From a checkpoint of a small image classifier.
Model: 24-pixel images, arch vit, norm layernorm, patch size [4, 4], layers 8, width 192.
Data: trained on scattered letters and digits in many colours, 195000 training examples, 8.8 epochs.
Rows from block 4, named by matrix and row number. Rows with one number belong to one neuron. Each number is 500 + 25 x the weight over the matrix's rms, rounded and kept within 0 to 999. All counts start at 0. Numbers have three digits each.
# fc1: MLP up (model.blocks.4.mlp.fc1.weight, 768x192), inputs 64-127
# fc2: MLP down (model.blocks.4.mlp.fc2.weight, 192x768, transposed), outputs 64-127
fc1.100:475481539504496493543497517482521489524490460534444529451466466495498527531517546491454545477457462490497484489494490476503505518499509494462489490540503485458496489479529515541466439499513500
fc1.101:504482447493522479499510502497457520489495527514524520543509492478487498524527526507509496493511493500454473468537543496496493485510472483484473489514520511507498464464526503500478506475520507
fc1.102:470528465487509545452556541481507531485504430519489454503472481520447528513431499491530515436549447468465462521499515518551546465507536506474525524502442476492490516509562432462531539534493460
fc1.103:490483484505485522506515489514490478487495521491488476499506480495490509515498495517473502461518491507492480481498496492485499506508481481518491496520508484502503506506504509501534504478496484
fc1.104:502521511512494477516542503502522500496500529503501512494479482485491493495486522506524497491497505509504495512525524515485511492513486511516517493500501510495505471517514518514496501474521497
fc1.105:499507483531483506493489540492557501531502488490455506555505484544483481492491473509455470511487533550480422544473497494532539469500483540481521517509507492523522525536504449523462472531487534
fc1.106:499519460502474512529498492552485461494502487506493464541522558461545553520475513485438488525495470502446518495515479539469493453517482468482461505506506508515485504505518510483483501498486449
fc1.107:505464510523530470549532477497535473502533495523472571487507464476440540465503436525438504481505511526516526521503485468509518554471487463437521532522520480481522517402497508521528454519448469
fc1.108:513536503510466465544491484460524496468516466447504525509562505476513501441501571480528483493484468514490478477475532456492534495487507530517521537516539456449510543482528509564519501488497477
fc1.109:483530488494446540461506491525488493488494493505508499510542498512469509474513529495495482473503490500498487505467504501509524473506538514488539461508458496543485518504494535515534479508517508
fc1.110:464545538527507461541524500553513532500494526485506492494480476535510525555489479540463541521530487488473448487436471463513516533482437462527489474530543545490482514483468546490447479455602465
fc1.111:515475514497500532498498506439520524508461534474521523454528517485502502496502508485544476499499518526494520478481497528552505525472506533471516543499516495534515503538488566496455429518502491
fc1.112:518473491523547510460473542487471512496525468485526458523488475458473493478489519520514506515470485505522509495480502538525516513520469499497506543527477504506500507541492514514521513488549486
fc1.113:518468459519474515501503500504509482515492468511484514549522535493532517502487487499512501522479465504547490524471504547540453498466495486503527496512460482497515550529490473469450502472524512
fc1.114:496506489478453503519477502512507521478482468498491507504509529494503495469504539502499501486522473528486472535476492503497495485529521483500533472523463508498516495511510512494500481482538494
fc1.115:504484514529509495517477503476522494493499484513501507496506497498504495500496497499504488494482492512507470489486515501505504493499505517490511506504475479497488503478502516487494476518516526
fc1.116:485510491514484518505506516493508494489502473528506498489498525500506501506508502518510497477492490497513499514472485497514495500501492498490500488487499479493504527495499490503491495495494494
fc1.117:531500509477496561441482533453510503511533489462532469515504498532509485500510470473506501488455493492539533515549425507521539553502534498480485485505486545473502477471493524509533519465436553
fc1.118:530531490501485505517480489511478487476528527506491515521515560509512494514473503499516470521470514534494524504518510530484499486495509519501521508502500509495464522506512522478505460468499468
fc1.119:500515461474503512477488497496498525489496530525479510496483506500524514493489505491480524494497469483498544477484486520503486504490487474484473517492499486512484493495465538497497526543536510
fc1.120:513469463541467500443503499503483468507523528489513493513514501473503529494508469502489531480527519508480508488492529456514525484482535486518503487495511531472519488492503502521502524503478518
fc1.121:533562554542499506492523539474464536495516458473490545496474514447535565488528456490515499518535505568476482460511517486501494461461494483494529495462503516509477487525534491483502475481472514
fc1.122:486529490507532522494493490483493524505466512499487505460509526503555477474472512498485522490494509476523461518491476507521480540461508486498458510517536504492497463509542517520499472490500514
fc1.123:526500556536518479504473554514486513515477468492480473528464500500432539472512513504510514525481521469476513517535502500485497493481562484500540507543484501473553492518505509508452459521490524
fc1.124:497497500445451495505503479456494472484524511488454508505535518525509493511499462482480530489510528507479464517487524520482503522514549446498503478454458486521554555511483472487475524469525495
fc1.125:492508501484460478504497513496497501486506483534498487470523498500511509497516496504484504500509528502515514481454513482534493491492472498504516523506467491515503490485474518473524497504496507
fc1.126:484473561525483482544492497501515498487508464446498489539480520500482570480501546475495496512547507493550520556476522505479462531501479488502491508527514504482496532439531464504479509508492445
fc1.127:510479499487485462503503511492474512517489520488511492491506507470513522552538480495509486514477513508490497467491478497489475506526478510492487472498494497512515474500513483499510514484507525
fc1.128:505450506557538519528463542481519523462517481519500507531490512550490453469478489476521485484478511466520526548457473529459513509549439501526499511523456460468484523481487483506513522522518567
fc1.129:458567487515496532414397549508508543500523480517490483475500499521526517505491477525514477491498429517518514435456509533510504536467519492478521490506521513448531493534484562528499461463474474
fc1.130:485523504517503466505490485522486465528517547526506514480527528499496499492502473493519483482460477495505535467496522487536480507459483524521504486490502515521475504507510532486509465551506481
fc1.131:476497467519468486531501529461498456530486479527508509477502492542506519487471510546489482537491520511504499501508495507486506509451501504454509511506514527487478537502521523502516513511479502
fc1.132:570550429473491506550454485491518507511514503499504531516515531517509531492460527509530531469491504496493488484494528574493495500511490494516503520508505532562487504452505511470502481467508509
fc1.133:470486488506499476489518440479531531508500514465476501555507466509481480486438457468504500474523507485471477508487479542457493516472555476509509510499488502455502501491500498508446437459527500
fc1.134:519499555486505456542495529523436522495488480522513469519532514486534514487541509472473499523505512459512483545472525487459501529484509508521489513510502524467477515475483499495518438533478514
fc1.135:477501526491546522487498524514441463570520486515480518520536508477469512497504563517483560510529494472475479472475488469483513456496521479532484521529508450517483504488506459532500538490551522
fc1.136:507523561491475487543486527514459497507475546490473502502489521525488485507459576573487515499540417484468452466447506583515443437475502478473488494532443448533532458514515451552508464483443502
fc1.137:451494479560495490516483524534511404500517502513506492491505509490565484534515499512498527520467481500463495436502529528517467476485481514509480524483482496505509516524552482489511450497473506
fc1.138:497505508508492517460491486525504480498478505476512516476489495510503483511487500525502502512490486500482490512509492495505507489516500507500505490509517502502483487515494517512497495499494501
fc1.139:483512465497475522532501496512494484513492479481484493504509475507554487486496508475493477497510459498512487478487481512512475504484503527487503481506523473490504482481502507518481519508525537
fc1.140:493497523502486521522537497503495538493462485507498473499495496505506479508475457480496520542515488516482523477509525511507492518510519482478513514513486448525498550486505529450511472488495501
fc1.141:483537509559522524542488501520462512506542539438498518519521455484484451511492477520520452497522463491473527477488525522492430490539508489463483490502553491526520523513491524526530471510467499
fc1.142:477521494508530460563456437494445507481457479463566491524471498523532489503490523520502485475495426472495537522482496501498440515472486513485517489474505540558495450531493517481488492523474441
fc1.143:509534497556513518532439478460481448550548485489462533505464521444493489496469485518523548494528513447467467557521492426544525535524498552523515496420500457463505450489498514496511534500474433
fc1.144:468485487484506476519496517488528543493451530506487531516511513485485527507470471485518471495496507552526514532515498468518509534527484470510491543520502490512525532514477472439529523462505493
fc1.145:473482468513484471525553503541552469495504478501513481498450534514486469540489484456510556487532476519505500567521491496473481549549405526559414487483464512506523481472523568513544531458511527
fc1.146:502498509486501486472538527498493477528461493486525481494487479500491489541492493474484539491486522528473496501540486463489470487489481514520523535528504465504487476479493485493486495492529515
fc1.147:486500518496493503490491522492477513501490478511485505533504497521508461497494510481510489510511482493493521492497503497466499501458493521500490497500498486490495492492519503496504481509467528
fc1.148:506444466449495462528528466459522503459526501441489434517512503483466514506492501534462489557502534498509514509523494486534520485495546470507494484485524552479515505503528499490463502505503454
fc1.149:503501497493481505501508499509516508522522503492503514509498511499506500490486510481492524500511491495484485509504487536514496530523463499513487498488479482497513493483517505505485507485490508
fc1.150:513501482482497488476491507495466450501511531504498505450504520491532551489484542491489491525506492493503497521447540511524478505493517504508494475483478526472483513511506470524490464476470527
fc1.151:504509517491500495474483523518498495486514534550486477476541478527476489491505525506517529508514464466501575516504520484486500521543471466458536503505474482521494514553451529476507480466513516
fc1.152:468520473477508518486514514488514531499503527539487493534527522482462458485523505455528483495517512501555504524465506516440461530432486494478462495528540500506495509503518527481487490515555497
fc1.153:496471488523518530474523530515563516498524487542502475509508536503472512438488480534495498488445524482475520470518493455534509502515498529539505466481482516491559434486517477573521483510478478
fc1.154:486502521493488493486492462499524508482523499474466493525517502520539489455520498522515484522520490542525502486471514466503494517465484504499497519494498491505512510502529516520475477506501488
fc1.155:538478545491514482490536499487494500493475492503496514506475512510504473521512479475492506515478492481511500490523536516471479499480466516488518518524523496503473485531520490495535452494519464
fc1.156:537499543508539514572482469491452521491500437515503507498495535505496473492518524485520549494537487501475488467499508464468463461504525469490449478446465545554456490524527516510512541498473500
fc1.157:516520510484478485494494514498523522525482530470514510517487501531496517482494473480513495519538486504493468528506505511508480494443483540508494523509500496521495461489503476492485488506485485
fc1.158:486519484489520518528447492513473486500489516505518501521494517540529497500522476523517522469508514495478480504499472519512513473512512519500511538529480457481519463457491463514508504510524500
fc1.159:541450497499502510543494498451506510479474489475518496535486484484475437466505457530483484451514513481467480514484456506526525489458560456498480560515527522489487534520533503536505486489527535
fc1.160:502509504480496497511493496488512499514492488507490482495497505499493499507508488498506502494511495496489496497497491495512506516500501503491505496509504501505516495522494499501506497476518477
fc1.161:505487514497492480518527514496502470518504496480511485517493517486503487493499526504499501491506506480515489489512499509479496527485468535520515499470504509488511478511493517502508503486497499
fc1.162:506482482482483480535508513476516516501529512495482479500492484504496498499462509510461509490556513482491529517499498486478488472490469474517516473453520461537537489526500518499526513498496493
fc1.163:541499507534517496484538502511521482472503500441541466508494493543452502509536464507499487494553530520457508524473509473489564457526520513476486497466472512517495480508504510455498510541548505
fc1.164:551508501525510481490507482500501499498512503490495475482504489530506506528539500527528492515501507479475486494470493506501481520532501486482508519505479520504478518525513534504556516484475488
fc1.165:499488513488517500475503504521527485466505493514532511503513512493520493538524516507450462525490483506489481484472509496512497517483518522496496489536542486475513501465495496508507520522472468
fc1.166:482554461532553487474486539494483539531491475508474477493503506464411519497483500521454509542501486503486496495550517500487504456495527504518476532510492463515449599531489487504517533462527482
fc1.167:515521522487474515490490476495497498507462488511509507500505475547530489495508484511532488500510452525522531480500475482466526502470504497485502493503478493508504521509497498512521503531503513
fc1.168:478490499548512561489492501533513488500544461488466571524483506485512531482536502526517484519515523501514534464484588469491477542529472487508495467400502471442502469477512502517507484512562504
fc1.169:494516481498486507498554497486480471510505472479476468521533495405486498461553508502461519494488503463494481471472485477456462531465498497478538505498515510517506471497509500514502576518498478
fc1.170:518511485519476473490496496513483470510492496517518488505470489491516501491511505491486514496460509536496508481513517522486511501477496533468514497527501470514508503482542533486520486476501485
fc1.171:431465521568582493487417480491524461491560527450467509557458509532521594509469479626462479482462486470526513504494542556563490482515516498503480509495441496570558502518499545513478482525483440
fc1.172:506486495509517479509495500506509505504511513481512473520473515504505491510490498511493481501486514497508513496509501493502507502490523499507506507482503490500501499503519482492521504472496510
fc1.173:516521490512508484548480511462484510513499493500520517477564483489486463475462490528502520517495508467515501482497500515515494508509469540499497450483512464520510492467530476556498544484499483
fc1.174:503504521483479509536504507454487522466513524516495501467458479554511489505509468520511477460447472528515523481451545527494438500474526557484439506534479465472508511430534465541488520518495505
fc1.175:493501460505480513491504498501500533467479515500480487532513482540522506527506470512520498486486487498520495475484496514464497499486534517505519516529512487540501518498493502527506487488482532
fc1.176:497471556458551454519469463537501482454463517488442531472505507509457447495422516544526584484494510471544504469571525565463479476482475421571506531551465463523544428493475442521496463494514458
fc1.177:534511524557461518465474486519496486517473481514552514497432548590501434527481545502525475477482483475549476460485451566439495525517540540500522509517472442487505559489453548499486518510552464
fc1.178:451528492537524464525455446493546499474518478473442496501453539512534498546499526535515467514469468470487462525494571502460479486537505469527516486499531505536491488492504533537470463555498427
fc1.179:516490507514542485485501501522513493493479523493494502525473523490503477460491507495468495507520564511506461526521523465569504488444505483561512484474461487520506489482531511542547479518483502
fc1.180:494484493493512520537513477500506514531484519479512533459464491494512473495453473473513500476498493521495488508508535496466492530497491477505468494493512486544482519486494510492495487508514475
fc1.181:503496480528511453522509475514517559526513485509551489489540512514485449489470525453517518504490501485478486473496503492504503533434474489486477493529435523533506543557458490503558531511544501
fc1.182:472488514498507492513460521490573498445528505534466506479469575440519509462453489503496453507502510490529474490477510471496506459489508483495439523515522481464554511494482508551483483518495473
fc1.183:511502519503496494527493496501531524477493498488503491502495478499491505506496501488496517506490518482507498510513504490480487502504516513516508490500505499501494516494514517489472492498520495
fc1.184:485530512481506491477512480520515495498509532485492481461488500519534508487501484493505510527503475509501513526491494516475467513501531470481485490502511513489521492485477520485493507503515490
fc1.185:513483491487510507512504505500522514473545486488472496499510489458467522522523490487487528491500495506489495457483510467540510511515513506482532506513500494508550491496462483506501489503498486
fc1.186:467500522526506493531483513523518494480458478480489534479506546506434524513531514527475474516542526463457467514530493551533521519541499527489512448498500474552454476512474479531450518471560564
fc1.187:495518520469492511495484522459527488504503515499477471435488517508498482505507499490542513490516458470472502496525511527494531515505504486483496545492474494508512550524506500495499483484501469
fc1.188:485486466480485503530524510501535494513508483472510547493477506494490524483500508472491533485525468486498453553541485471513497546519516526524507471493471500490491451463522494511499492492493467
fc1.189:541482496487497530519471502522473490491472533552523477493512561493509473524510489532456501478496491499470495513498507526506476527509508506505488465454521489502503527480477507502495507515491477
fc1.190:499492493506485499494508488510515497522476478504496510502485482474504500489496509500514481497490498495501508514503495517508514474495529503487476500488472506492500522476510498502499484485519514
fc1.191:516533533535488507496492502451468516520496526470462516493510525486517508470517501482445494511507509504484507505515513475499497520518475522489491522492490514492517493495544523497510525496510518
fc1.192:508494425486517502464479494475488468503490480518467496475495492452488524495497511502460514462508498522473479528515457485526498516511510509521492523511469501547507503528509566514529517508480495
fc1.193:484508535494477485561527480470502531524497472509474492491534495505472466456459476497501455498470482443513521516473481506522467520486520520505547477524542491521503499527517489504489471524556538
fc1.194:502501490467507483508510523536511466514506526513536456520489504504511487513498503504545497524484496545532518480530482529491458514508525526442505477472443471500534540522489541540470493509481483
fc1.195:488513543534534470565482474532525510532515497495435551511462489519495457483482521489487498452501464526508495524472507533471474555501476505495497511498504499533514500468513521498426438509552500
fc1.196:493520480512503509477546493482493500509519490475529478490522474498456533512511483487478515464507498496520493517481509491502518472505505482499521500503497517506490504504528474532515499478509499
fc2.100:509504495500477482510510536469479492500521482499489505511523487483495481533507494505488493494490562543509509475525468518496497500511508530560514498495505516500475510482515449485513515513472482
fc2.101:483478489527467435489527519517466548524490515527497514517525506500516526553480544525524475518502495474498485488482511524464517457500500504521510490511497494488501529508523474481519497483473478
fc2.102:498538546486483488500491450512521513507475564544505495447530561552512468540495501512507479506522513495476462462463549513484494516487450500443496453532487542453515508525481496471509526444538510
fc2.103:509494465509517502500497507492495517478489500501503504497507523499502511512502487500536507528534480497505508520506513488483515507488498507518491505529503496502533513520496483503483487502496520
fc2.104:472477500521506524518492508485506494504504462503505507511520527503496479493512502506519487503519487516485492468500515506502471507508481502513485504517494474502475506491499516503518502503506503
fc2.105:519470541486497559480496473525497454513509474461547510491488499498433550516531518473526564533512513482456519523451513528515533494502460500457494499489507459523524494571435519441480509532479457
fc2.106:491463503472523477477480537459517511509474464454528476448526517476483503490480496510566475519464504507514469531538481515487529507527526505441524516521515479532499449454500434495474494511502496
fc2.107:582528537483476504478455537452561540497505480488509525540516528527488469510546491479445550474489523497495546533453526482482483530535507503506470516486530517429447562454467461455535480543472505
fc2.108:536538503509398494463450503519515495478558513468500481524486516517484502457494496498528500500535504487527507536529529419464543501536491528505505483512570472488526490494480505498508510484538436
fc2.109:475494519490528498474497522533492512530465524443558501484517494510489463491523560539523481528481472524509511524493494552482533497517520463514493478522462495538476483481472497444514486526467539
fc2.110:450482485547472565526484526480544496534503519527538477528482430490464541495547485468538484526407456458499465532497485475547497464428524511534506522566469482490551515441495502525430533458531541
fc2.111:464533512469518550458494458482489511518530500513536466544492545537463484530499475508484511519483512527506520456491530495507504459497488486499513460468527514497451529492497520524510482517510481
fc2.112:485510443477542485530503466498515541482474487509478533515470492466464467499486492449454516552483496535533497476505491453524500492551512543511468528547502487507515501495499456495547509486481483
fc2.113:496527529518511500485461503502500463454486494470503498497512530475444506508487515521513496487529500512489507491533508503453503468475533495521487501519509486535507478518468525515546523569520470
fc2.114:489481505501491477513506485521477505504489520501500505493496499475500509492503499501503501520530509501527509478501496526487519506519545480510504489484459517535469511505490498485509507510471468
fc2.115:488494502501472510499513488503503512492501497486492501512507502495482479484529518521499485487496495504473523501497475507509501502490507494492503500494512502498499497499513488493495516520491485
fc2.116:491489496495509509485515503486503482483515498508511488501493496505505528465493489521495499509498505516513502507520515500504494484502497508503491500520492513504500495484488496482494492490492513
fc2.117:503536549484551474483481485520532571508476483475531470499502496491529542493463496427475489518489531496550506524532497522516496463531512499480503454560537563527587430467551480466449502529550498
fc2.118:501476450474508490488488515483519502491505482489437517494519546517511501484499509500466477489489497512500442506503509536458500491480483502518503522493512506498508485469493492499483480507528498
fc2.119:511488499518517495495521536476506501502534507478519492503485485479503514472532528485500503534510482530498519508530540505521490467490520485498498493485497482536511511499512517500468439508513503
fc2.120:495463497503514511521480492502509492503499489513496508482462529470556477483519499488494513522510509519494543473501526493521483516488487513505481508466518494519486481514499515520473496507466558
fc2.121:500479467490539550492480495485544520508533512473530432483444497503477500494512554469523512479529492524510525522527487447518497510442504511501453495480534507484499527554481473464491538574476545
fc2.122:481492479499545492507516517511456514510518516538508515514473480507471485521491528486515501523460492468505487484467525482498513510500530534513489528481509522432483500564474484529455551528493499
fc2.123:515539519460492533571480522527485516523478471497505462505467498522494491538491481549476528499517483529512504488496521483513514524483525500490515537512477528465521494472489492471517536489550516
fc2.124:456481546506503497481500516508500455450489478481469488481507554506486489511514480564494505456546494448540500541515455479481485499494493539469476505533530502509505525497493496528476477525511474
fc2.125:516493487486500457497501503463503502485517516521502495511519493515519488486499511508492466512504508477478552465510468515484517498483501507518512498506500514505516481520494517526485504481526493
fc2.126:527492507460515466549462507498531490494519474451496454419480486518499526511474438501470531533544603478486502504513496524532524509511452523503475535490541542527465463492524479487517518523463483
fc2.127:496489499503488518500515499504486517464488506510483507490531509515501470477459506525490495517484486450500476487503493485523486541483499539500515527509488514481507464508462514523488483529493488
fc2.128:475517470458486504475424460492490514508529476530465519489529519488528536484512490469485485511527506545477466480576515526521507484501498518534491584508508538509505470533537510472499456499523557
fc2.129:524530503536455509519554501504512452521484456492530547501501494500509476556540519530474467546451558464484474480493564491506456501536476542515505489484538510523466516485467485550484562501539474
fc2.130:493480483489481496533496507470499557524508493510495519493478483468495470473496517456481513552516545493495451512498524450482511465504558460484509483503436501482524490495494552505471460481543501
fc2.131:502496532486484477524521484542497562490487503508528476459467505497502489504515543462523504522489538521506514485503516440560494498527515472523519474505499524547494491522476507498464440504503475
fc2.132:504478475470516498477490511503473488507478486487511531501514516527514503529514477510491497492474508496538457445471486509471518467463552513458512543481503481497465504524469499509528473496528504
fc2.133:515474514450510519487534566510493501508483546490493508522528532492537497485495494484524516523521461509466510430514562497511492505521512518527481482515509472473494446453493519494533493482483504
fc2.134:498506492500498503507437468496515494510486478501526492522463500510482467463530562509469508501501502506549517498540486471493501523540475463508529527528461510469505509506518507516493462510474485
fc2.135:481484463501510461517457479488510523501458509522514536514520433475501519553502476502468517579527463469516508479564519467470502509468511462491511484519505552504512552487494483511494475468519509
fc2.136:505516470542449505503512506502517468474516517515499447507539509460551512461519540479468472542512459528459487500457510485481514490435553564559488466405506489555510481514469523464499511491478469
fc2.137:453514475485447521528456503513472553527499538491556515490521493471478471460506514490553470564481496528475499503461495487482451472490521471462528530496463508456521549472489494519509557480506480
fc2.138:511489490511529508495489496501493503508497517513496499509513524500496479505497489491495496507479514498506506488482511497486498502491498487497508504485486517518520487515503507490505496518507521
fc2.139:522457522483500488473522530480491509513532495517502529506504515504466492493542504481516515506505529485507501509499522514512493493487498487512550512497524464536497520515506546461521503500462538
fc2.140:496487466511506478535491516498514494504512471505480521521507511455507480480500510510470484521518537520531529511495489518493504523528503477503491475530496496495473516491473530484492514534506498
fc2.141:546536493551499502474504501497521472484491472447524484543508543506513535498518501533467493471507563507469505522515504448526534503523516512532529499491481493516516487460464508515505457504508514
fc2.142:549544475475502464490478509479550463518507499481494520458509512523499465503496510482505548453525507486466503515447515468432447498476483512456483492508474510531565552540493576483598527470533571
fc2.143:586531504444525493475471550477515486494481513435488520513470506511527494486557514494511486472560502539452495540473469480522510424488500487482527472455505557537558513476462451465501558408508465
fc2.144:469511490546504525469456546517465502500511480473494488519494424491535522532528488525495509455537491482466496501540532517518510501481482521472481481460495507496509543491499483500502496553503482
fc2.145:475530495463499478449457527508448470453489508525496551546475491516468494479536509537477456537497485479478517544515505438498531461490520486505522643481510476544501494456498488519502445462477482
fc2.146:474506505528468461485530527520497529467480484535524474498524494498515483536475541498506508499497529510508498516517511502505491475483517483487512480498525520509497492507490474492469513497499537
fc2.147:532472516477498470487503508542523498496523494505467485494478500509513492506483515514503484487485524469503489506507491475507475509531476513515510496476511485527498499486527519517478504484487483
fc2.148:540471514514525461515497465509494504512520509478537491523541559559470471517535488458540461506546474472492486445492525520482511513483506499519467495490490479451464492537483500505520494492529439
fc2.149:511497491512490506516513496501506505497529499492499519512510510489485496494481517490499530506494490484486508500510491492517491496491485506512467516474501508480504493502549494504490527491497471
fc2.150:484519516475495521496533503509496514518520513474484507521503472533490459501496486516496499496500511553492538507479548502495507499496515505506519512501466452498507510509538533512496511499489499
fc2.151:531472528488540500491522498481516512508485497418516550527493412472561488473484528502509532499500500507489498482496513479474456492478503507527450506512464452493528510487510502510462478534524478
fc2.152:496445498513490508462520526486478499512491468527507493466526492523500526504521503501502491535538502514443488469557483533495534470504536503519538479473496454497505499558483499478507486527529454
fc2.153:496527544522506500475462541474439482572470576471510519442529476515553461511462489462523511506521540464529530479523531503515528513514515481563535510502513499481521489473483504460493438498479513
fc2.154:464519515507476493499497506515506513484484471507500539493474522478526487509499499486481477496523504511497492506507493484511496501517477515483519485500511507499515500510486483495495526527513466
fc2.155:487498458503506486469502492448510476515524476474463514520481502494463497497482505519490534513533498519508516512503476542509502496532493539534536471497494469511512493497535512513536458465481519
fc2.156:488513504415535504497417533471490509484474505495480497514489552455518520514506484506523513500510513477540470538494519445499529498476464509462501458504485513486529518469502477510513476499502477
fc2.157:505495462486471496493528519530491543481526493490489499481494483529514461490479524498498498512476483467479495508493493517494515498520522513500488524513505521497522507564460505479493505530493489
fc2.158:547518515508523501499494476537536496476476502478476476503541507494492486469468489517459500497500529516538532474521489557479469560506485485471495449512524505492497518513450449500508484559520533
fc2.159:473578571489558483454542457494498463509505512563423457503447464519545461517509499463514485530470538458489513483474503451498513489508512509556505492508472456487500523472535476458509541451467493
fc2.160:491520506485512510495520510511488507507498494514495508500508490497492499484509486517491485493509517488501499489492483497504509494492489495517498491518501492481491505496510509504490494500483502
fc2.161:493509499508486500483462507496481547489498535487515487489507506513491530478513515503487516491498485495461462474476506521499526487485515504505472507498480514503490494477520486500512490503489499
fc2.162:507486507510536482459491454506474512454512484498527520502498503467477470491480531490532463456485509528504513495516516498499530552506489510495453496510505495486496490502501558471482559502498510
fc2.163:508502518514449546496486533548518533496511487537506504510480512510557524485475491515436479471508474494469489508466527494530486527495525482471506455482516503518521528486486508557484507490441467
fc2.164:496497533519486500484493529473504465548461463486489513503505486483478506533503501465522500502502473498541538534497478474500512520535497516532514501458511512502513512503501532539500485476493514
fc2.165:548472510517495513501504480534510496502479481500504473508469480503466462484498475503475529482525467482478514456491479527478488537509477497523488487506468452519481490520518503473465547508488503
fc2.166:482507494467491466531504573510472458554517542529553508481433488509478515528529522498517499531464576529477506486436476516503545487508482512470517499521560500509467531523510458447483520466593452
fc2.167:482507517498505534489463508506491504533489493479518498478471515500462495516530492525529527516525499488477541512508559493479474496501480490494450502558511473517480534519503496482516493498490489
fc2.168:533513571496484527468539457457562466529520518500531514507530453525543515506505455529504447423523530488475488485503511489526495472485493483569500462490499519481511405523481415516502522508470520
fc2.169:505488499513465479492486564522485510488503510459488496460477505523528522518471502507514494470535487504469508532499478541542542523481500486496486442471541493458517478510511508500469490535501491
fc2.170:480482483509506501481476525463523506507510503497490517493527494467496498502488516514495456506517504538489484484512491519497471488497537485512538505529483519493503508495482507485449489486521508
fc2.171:492469533529489458480478488580470489528509497513486474527549501462468421493524489541467543525464534509443474483463470454449562514514557530547533483452471431473455420493409497465575502547520486
fc2.172:495529495512512502505506509492496503486506497503475501508503490505511497505482498494502500505503508486488517483470513519509506498501485506515488507485484512485487515484516491495504492484502480
fc2.173:467489520503516512490481554500493494515460496489529507545464511537449476490526467517526512501498521532514495524490475520509510519484503488510512507449456490510499519516471495519495471517513497
fc2.174:527465494543508469567507484537522442480515454495482481550538570493509495525508574513445499527465523502458507542521546499471481470506566476472523474534494487539506529550533479515480520539561489
fc2.175:517477534529522533471477468507494464523529490488521510483502482514500534510490510492501499529496503522469491514516529487525489483491506506502445507457492481489511490503510495536512516518525470
fc2.176:444505552488550434556426508551517513505501504536515495517502484488490511496464507542425583621522472524475485472492441530446488509492536489486517534496506506491490471470424425537511502484463522
fc2.177:526461419482432564535409544509544445433488503563547464479495499611489497495543576476553510477488505522532459514477460559414489507548474481518547488544519512476443643532520536485496529501576532
fc2.178:507558497484516438498526489498462521527533558519499509484487511516506549475502455511495528502453454507509495480482492485555492518439496511480443544496503497467533520453518555484503498429512504
fc2.179:479556507501536485473485576498486495525484499589507478515511492492481486515514473470481538456445510525488519474511452503506494490526479524500525555496486499473483499512526470543460523513474505
fc2.180:485515506485533534533502471498504484514543512514494511502500483539508476509533525496503508491473499486502481531502478487504494496531522523503507480500494514508532512494516529485501495506499504
fc2.181:470520466525494457516498509458458527467508521507490567507496509512537485505464496540504461522500528518467516508493521515471463471499466535521505548470487508486485512508505510460492452461510503
fc2.182:523467502484468527452526501492543437437527467489508489477483551489517536501479468513459517504525444492574552516512475476509513498543522483496501479503506497501480504476483493479476489482565507
fc2.183:472498502513514485486515518489493489516511500512505510541487493489493496486513511506496506498505488496504508507507492505494498489502476510514494502480486493509508502481509475518510513493498514
fc2.184:537520470493494495490514502479491500510501475517508511489512490494512507494495510505511499503497476504476480476496532522505495510524487499495483518493509529495480525506499509499508513494501496
fc2.185:496487526499529499516499501513495481510484504464504510487467516471523535483521510467487533480501497500494512538484498536506472495531505496449497495527503490503504496483493486535486481511482515
fc2.186:503536527516531492463493494523484460506533553472530517499495471522529567471464541484503506485481481467456542519426453433529502502489471484469519477453508545501511488507572537519544525498472549
fc2.187:494525487506518484546501477520500480537480530525512510546494462500552490485511504500487505520497478482504510510478495471536462500527515510528525476503509502490471472516528501514489464519469529
fc2.188:542492518483477499542486503514510479494470487503499517506513501473465505487499501495529516506489507479492504499505531515509469465521493538523499504451499485482497476502541516497457485476513494
fc2.189:499486507484492509539463521483536517480516484524446473549531498518523465504491537493519525533497512496497468492492533453487480484516502458468472513535460530494495499515532541517482499518505506
fc2.190:525488476502501513486498528500496495499472492469485489505506525500488502508529492522511475493504478517505509486495485511500508488517498477510493505502525479515477486497494514491505493469508499
fc2.191:514498494516516481485503504540506491457468481494491504511513462504479529542487493488514550495516493522519471497485469509497498480484479484486503512515529502502511515526455487500508506502476502
fc2.192:509507515475545432499472527505462519473484560543524543475471478468494513464506506523513545523481498516501482504452494461507521519516471513467492535497501495523454502483512466493495501488476507
fc2.193:469522512506513518473463482487436472524531509514530507547457515519488514547516541497505474507513505502521487478528524488473529474488494447511516491476509507525542476489439499497525511493442479
fc2.194:539526539514531508519494503531469493452477462581466428505505596522537487508509534473469543545497464463536491467502526531507477521454495540470508503528510504452495532546480505463492463499475460
fc2.195:465493503507495539467532493451538544536514534495499495480438432452495513486524496502499518496482535515489500493508505499539476464532541506509485529542496453533504518466563482477500518486484523
fc2.196:480482489499521493512478553485508476535483493512468513487483504494465517483505498490469512465454451491493492503482517487504495495482507492496491488534477510503499513500499548486485498496500507